From a checkpoint of a small contrastive image-text model.
Model: 64-pixel images, text encoder width 128.
Training: adamw at rate 0.0013, 4200 steps, batches of 128.
Data: trained on rendered solids tumbling over patterned floors, 195000 training examples, 2.8 epochs.
Rows from block 8 of the image encoder of a small contrastive image-text model, named by matrix and row number. Rows with one number belong to one channel. Each number is 500 + 40 x the weight over its row's rms, rounded and kept within 0 to 999. All counts start at 0. Numbers have three digits each.
After each channel's rows are labels from the 100 images, of 14976, where the channel reaches its highest value: "top examples" is what is common among them. Only what is clearly more common there than usual is listed. The data: rendered solids tumbling over patterned floors. In brackets: how many of the 100.
# convs0: first 3x3 conv (encoder.blocks.8.convs.0.weight, 160x160x3x3, each kernel summed), inputs 80-159
# convs1: second 3x3 conv (encoder.blocks.8.convs.1.weight, 160x160x3x3, transposed, each kernel summed), outputs 80-159

convs0.117:465598411429494510449489422519433473444526505531487395535407479554544457425469484455507461525537472469433568505516449436463537486531474547431518475497462512527502505422516551510497451524473512522528466489446491516515488536475540426517546522
convs1.117:472451548568509481551549504527561519508478480539485511499526484403437530547521518483484529451555542504544428478495535477556430490411532448496446503480541457449521484533431446545484540461526517445520520514534528414485579447443476507492385524
top examples: teal object (90); its colour: teal (34); jack (27)

convs0.20:505419489455488468408412512488464490496469492510500492496426439509516499441445447478484470467460462519485475509481457489432405501453494430470441454480483475399477482503498523469550466427507482502488466430479471506448449521438559489474545426
convs1.20:524526509558463511546528469411512459507478439493447578463535507526482506504544546521485476511514594482481531469490580473512521527482479490499487548550510505488501515486484434516459490502489495513487528523556495499556531442416486448548423522
top examples: yellow object (91); count: four (49); jack (25)

convs0.19:498534464445457515536486516587478482498534533523415528479497553564540438488500422471511464478442497532502484555454532534400553556461544507502475462435453543464469529478460526470449447488464514530500476472512522524481504520510494502502512427
convs1.19:503542500466563466501529451438539464476483500429527469507460437480446523530497598514424480523530529433555521408548453444491530490453452526446519525523520527521431509476494434530542488522503485471452509481456511493515522478528528469506463533
top examples: white object (40)

convs0.2:495434516505506472444447504448523493511436404530453497435485497460460538407496423511483473384493503420433462466501478492490422487447550449503471517504500511432474434528483511474493513445478491498555427485494417484505435458416489504483489458
convs1.2:565515517518467535532506497457505542468550530518515538564514581401552467593489504517499545551442505521527443510507519511514513497447524502502510477528531502531571501486519516488471494451546464453508501505531510507473504452543489516464487445
top examples: purple object (83); bumpy ball (25)

convs0.22:467589531485486432473483466491483518535527481512487510490489444559504546373478450448492506501580527427468563486529492439469541522517477536500460524495544465491498531546417490482489512480505520509506438509468463436514487468460512454512480521
convs1.22:519443506478544555485477487461503539439445524510528474509457541450519459624491495454483462495532457527557421459446463526623479453437507473459488409513480493475510509493522505513535460438491477471510515481521559553453542464460465466476536503
top examples: purple object (63); count: four (57); green object (50); chain link (26)

convs0.40:493455477466502492471468469503458490423461477512468467460441529489420396572482484487474433460481512530513499440487500499487471455545508485446533502481399506455460465464482471497487468404455397490507501450439507471521475428487459471479381516
convs1.40:510501488497465491507472511494484496526436531490459487565477493515560546398471491550496498589565501500530544542610521445467482545543503530475492498530520494492491521481511532535475536461548524458485517502457541614513530575512562474524534576
top examples: blue object (71); count: four (63); teal object (42); purple object (38)

convs0.126:482534371503537483481505491516437364409531542500526500551478483566488423425489451506506417558513511435443554478483505461462523445544487515446536508508392511519505496395518505499556444522403512529510473492502435496494501478516568437496504502
convs1.126:460497554506442523465511463460504525528444441486498484444465505446474553615534532451448545385516503481479480572498515508559496520468450495462463488483569454475501488567461490551429550496566537453447507453500483456484541548461468480496477522
top examples: teal object (75); star block (25)

convs0.138:504513521506486451491468503455485500478435442550472542438507469531535510398494476434477493487527519458498561510477476452430449503499458488426485452408513476460459408450508519500498507524479481502503432484493485483482468529397520496481526448
convs1.138:527474512462506556551560473502512494509527478524533514503523594445438492629465521481514502432504493493588432507477473517591477483424507421531489489541483523494528453508496513569454531426482470497524549513514543473489506441490502486503458462
top examples: purple object (87); count: four (51)

convs0.158:478432523491487533506396451447493514478517457477522499555481487497480487507407392446521508476442501508516509504414443465496454519523433526503564493474479550475502500493490511501463392435512501498461449434498479575511581529532515446512514498
convs1.158:534525506472416505546625502522470447518514517474507507396520516494467541519555576488499515455518565497549500507470528505527526500514491536554474528518550508452534539505462479524442537531472443525451520553541506466487435479468468531476458440
top examples: orange object (61); brown object (45)

convs0.14:518500532512580465456371473459489511501477426535470505515500543513534474437422447461489452494443517487523537498495472449464477489413483512493444496544489502481487480513528430484498450473535509497478504417515508505530535492465448552447504442
convs1.14:472541521451553540544524507438504493552546499488508552424531541493510542492533512486533536527486594545519502491504495521522521551512492514530530589501548546436532456548516505503497539467523504613446501544497533513557493573503508550512503453
top examples: yellow object (65); count: four (59); orange object (43); teal object (39)

convs0.64:483512422497500486493486508514492491445489475485471464523470516540453399482455450540466403502447493518434548521538524502494522500531514514477518539523394446501477496467512490483540437528453506550517490451502480505536453457491570469492511452
convs1.64:526533583469597505463525425549542519532478511497526422456481474505516587538546573477455521482546519455509488398544463468496504498480490558522498483520541461548507530560529496518499565524535525464493465563463476475508574493451461465524531567
top examples: green object (41)

convs0.25:513522519516469456489515526496483523481459381513488514483526465466438520465517493477479499442501472487460529401500518459511487465467489471477430391470488465482420440477492493503477512499467418531513382409479444478461415484430438479489445445
convs1.25:540487498461479512562510485407530538491541567538495556495462573417489456506521522545535462545477547503570451522491507546526490572458546444507511492525503521545568492511519534487533478420578494406472608499486567539520472483536504547528473471
top examples: blue object (65); pink object (60); count: four (49); its colour: pink (28)

convs0.100:478542465493506474482515492519461403467496502503504507531500484546463449418497474495476416488521497449447571509522528462440501418511496516465510465518417471512452523445486538527509453562427543560501500485495432457512488499507536438526502466
convs1.100:532510551458523508473504432541551575517451523458518464478468519489454518591505538480493498487510494443604446499500421555571490554462486523483515493508548454519509477576507459526475511474557502441466481537460585515494585462466453516487484462
top examples: purple object (83); its colour: purple (37)

convs0.15:470485488461427510471537531453483471461444549532505489536475454480529502511503492444425491566507477478448553452523473444495446450479471500431484451423504434500449413461512506526449478486454432512482434497473487486455471505404530453496546517
convs1.15:531528530491471485552520507533531521541561381559474538429505567547442512461510512504561507399527520509499473502450514559461534602468531486539523484543523507474514507547411505490528493523532568512524537429526483470463532458456540523498377500
top examples: blue object (79); its colour: blue (42); cube frame (28)

convs0.16:467441509480510488494449517500479453493522492468488462524483483561480409485480448544495389487432500510447514502518520517401484521536482532488559499485420523503437457489475507449569496470453449482502460489477437473515457479532596456454505421
convs1.16:532570485486454408461550469462519462460472517479505492446478459470501523511547525426460487498576496463434504481497518453517560457459452499464416444541528439526593482484475472580418519562481588486421510480518449491446521513516477428476477511
top examples: yellow object (45); its colour: yellow (27)

convs0.10:447457517459469453498508458494443503506470493471526463509412456506459470489446478521410504529490465469470498468545449504430487480529481501486452493427496518553418516520440482490477440445497463468438440509457424459484496509506503480471485480
convs1.10:569504518463462513492536513494577511464535489501499550450540527483532521504527459499502501478506478539511472581417474506542469453444549428521521478490500529389556484468488512500473471537466588444500478439549508522459543490470496479504518459
top examples: white object (43); grey object (40); sphere (37); its colour: white (25)

convs0.80:439418501501440549496420429481475498470514456461496487582459500491459453529384392459487481523457474541478549493494485471499418476597448541501584488504471499512475513482481491458496397449506559514493448431517464542539528501492540503536534541
convs1.80:515501498494494564551595496584472479547535502473478504405528523486548586506534559486512561458500537516536491462466579515486515514496541524535459537538584519496537526558510519489439562553492501496473519577539505452495451486471443533484474434
top examples: orange object (74)

convs0.12:504493484476473514431456486519474472504502506495489461536448516510477453458457441523463380532472471504424532495522506495464499477515511513492571455503381501493436488501483548472508447509414497513513406479484435487515491477473544377500537482
convs1.12:514561525491534412498578482477525496472446489461530487460467463508520517507551572450462502470549527459520527466508508469535547514409470518476477480512527449534597506487453418579457474556500560488454477491506456476468522498440479496473453481
top examples: orange object (76); its colour: orange (43)

convs0.71:481517483468524527421431507459499514417514504511471517510446466497508424525426426345533430521475496508503552518447475473491448456496463469502465446469376465461471469451502515523471400452489462535487509432524513485491542459413503512439516483
convs1.71:451528490472537537569554510443436520541491479521521538429553531526468568511540583468516542471531589498522496492527528482542513527480505531543428530561560554471511547531506502502442589543511557532449497492592523504488551506461493527505505480
top examples: orange object (87); capsule (26)

convs0.33:425515424463505475468456492499419447468510534518519483475502481518431445421432495494536410479507524495437519464553464513482523489530496501500525485486390488500462497440470537526542477511460495521491479442495433491471454475498539453464482435
convs1.33:530526513484463531485522484433509548483475553445519509451486476500500547589561512502528449528539526508592533520489466467549444501479506515506515456517527444500484512547496536565478525499537555438461571478470535561488568551460488480509575505
top examples: white object (65); its colour: white (41); sphere (25)

convs0.130:487416488501477499500486436515474489518494529499496459512482476550496519460491539512466505559472503456436523515491495487458452508473427416510559479514516466450515431482486446490552481472462551480424404497449457546459570442457551480410508531
convs1.130:535558548518461492526507575470483502489507441518453534515531525530505535515483469536502521453462552533502568482531493535545514506502533518525459561580538483517516528482523536466444503546475556520600498496502523490551457531454507509577540465
top examples: green object (72); count: four (57); red object (40); its colour: red (28)

convs0.121:564503478472559454455485526510527480493526510517475517548493491507498492435484440449480430543496497481455529482430525472482480525486539438524486495477411471418497479486504465552506456514448412566518453512514494483465442378419468466440475512
convs1.121:556512488468446581568501493344452556506469558471501521427484533439483522567506522537524487474450538507508420506466466517584477517455526447511505465466556550564558469516474472457511516512544476427469489543518499459523420554548501506517494496
top examples: teal object (86); count: four (58); red object (40); capsule (25)

convs0.140:482454444497510498449440491524441507478496506516515443578475492508480429510427428567482448530488456556469509513548466545524457477539527505511567493472417496506440424491501526481566444449464505480509416471491477512490487472498579449494503506
convs1.140:470524505552445447493546494482482443482485510485524521485484472542530516466560526433480502505529558477455500454460608428512540504435446496471471540536474449506585474498465450547398498496503502443483536539517449496495498487384452460484497511
top examples: purple object (85); its colour: purple (61); cube frame (29); spring (27)

convs0.90:471450504483503447499493497499475468506445490491507488490522430483461452485485452534417491410495433511459485499503494499434474516536480495487518480404506480505366476505451467483532507462466468517455447503494453470429463469485560505397436456
convs1.90:531484432508446440443516474461517456404482536523529518516494503449499470470511476447549445532538542461449466504458553467511496457449482427423440465576473469467630485409507506538456449511447554522521495477511479534532513509505461416563529527
top examples: yellow object (46); green object (45); its colour: green (26); cube frame (25)

convs0.149:457563521419539514491466409535492514496530459487434400508461478539441479530417512477492461497519474519487561529498455528473522498522489519494537507513480488548459497534494545540506458473507542491443457420437471460499516501466525461467516533
convs1.149:466425469513484419555489522460492417477504547489454543474547459507530491495527455514478532511470515491498480442483560457537447457464468477529516526516503479426494443433481467461437482449489407489521536535552534452514475461434448536495529517
top examples: yellow object (89)

convs0.141:477580457518511487422457556553457484479493483507473523517419431568522464472450421495553508506542471529410556506531458452496532501535454555444481492522462446516539521481488501514492497527460525509556461490437463503562498524447551482546505522
convs1.141:480443527530513494549523445506530493526470485531524485499549502425494519545546545432415542476502492475485444502459553475504441496451516417504481465419515502403450443497446488519496540429522481423458500504545511470436520472427444523464459519
top examples: green object (79); jack (32); its colour: green (32); cube frame (25)

convs0.99:491471493497461460516466484479482498468429508554488493451487510446449488446496452500487485358505500493498469466482479473492478471500556460512471508436449522495455464493418468538425498513450488475536508424496496456461477384446485567487338478
convs1.99:550451459513472530482512500383495517446496571533539516561518545421543510523498521467476505579518569500518444572467536508514459497478536425484501488537509521443491509459546539519478501515507512524500476468521539615551500572612510480549543463
top examples: teal object (78); count: four (51)

convs0.31:594577481426440545490480465449515519480565468471481511473428451502552461515465499447547506484523500489554508518453439500447526547543454514560564467470504527567496465503484500509378510528515500480468553459460529543518534529501413533477519454
convs1.31:430438494542516517495493510489460508502534538504441498473510503401475489528487450510455508485492479513457410468489519452578481485405506471461540443441483507474507454501451483441486491504420481494514414539490478418468455489507452495486442473
top examples: orange object (40)

convs0.156:506468472468522491456387523477468485478483457536475530486465476507504427500399390372515447516460495497466540507440503509463455505484514467529470450498414467464474487487486525483465406457510471490493480450528478487501503443369491507439505494
convs1.156:491522545462536544568571497408472488500524503488531528410538513503471541529540595513494543468533592525503505511506524501547513525489486523539469525519559541506521517509456479511432573476494507558439515487551496487505510541452498562487477466
top examples: orange object (73)

convs0.89:512554520449493447461498483529502531522513510503531459513498488547476509460466519438448509507527500502513513534483512475471511510497460475520475441487517440495455509504457441528448498521503499530433479461460532442470516485534447517425482485
convs1.89:500482452502531502583495523454496534458498471504457555510545522525495510560483487537518488525489582461526476413462520454552480495475528458457508465529547513449508517479509540457517454498525487485600470550507543527548512460430498468569557481
top examples: blue object (98); its colour: blue (27)

convs0.95:354533518499598486503411486502440421526462489504425495447502514506436515423494503473507451519480520449484514483508505533419488506465507511494490520521503451458462521479475495494528504435521496497489526429486434430504435448425524477434501504
convs1.95:487459554444511519487509539513521488549460456509444554460503496514505546516538519647529479525526504538560501497544452545523408497527559477557525529488557487475489509553458514491531576487530549432502567489532522501518509491439547509505510505
top examples: purple object (56); sphere (43); its colour: purple (28); egg (25)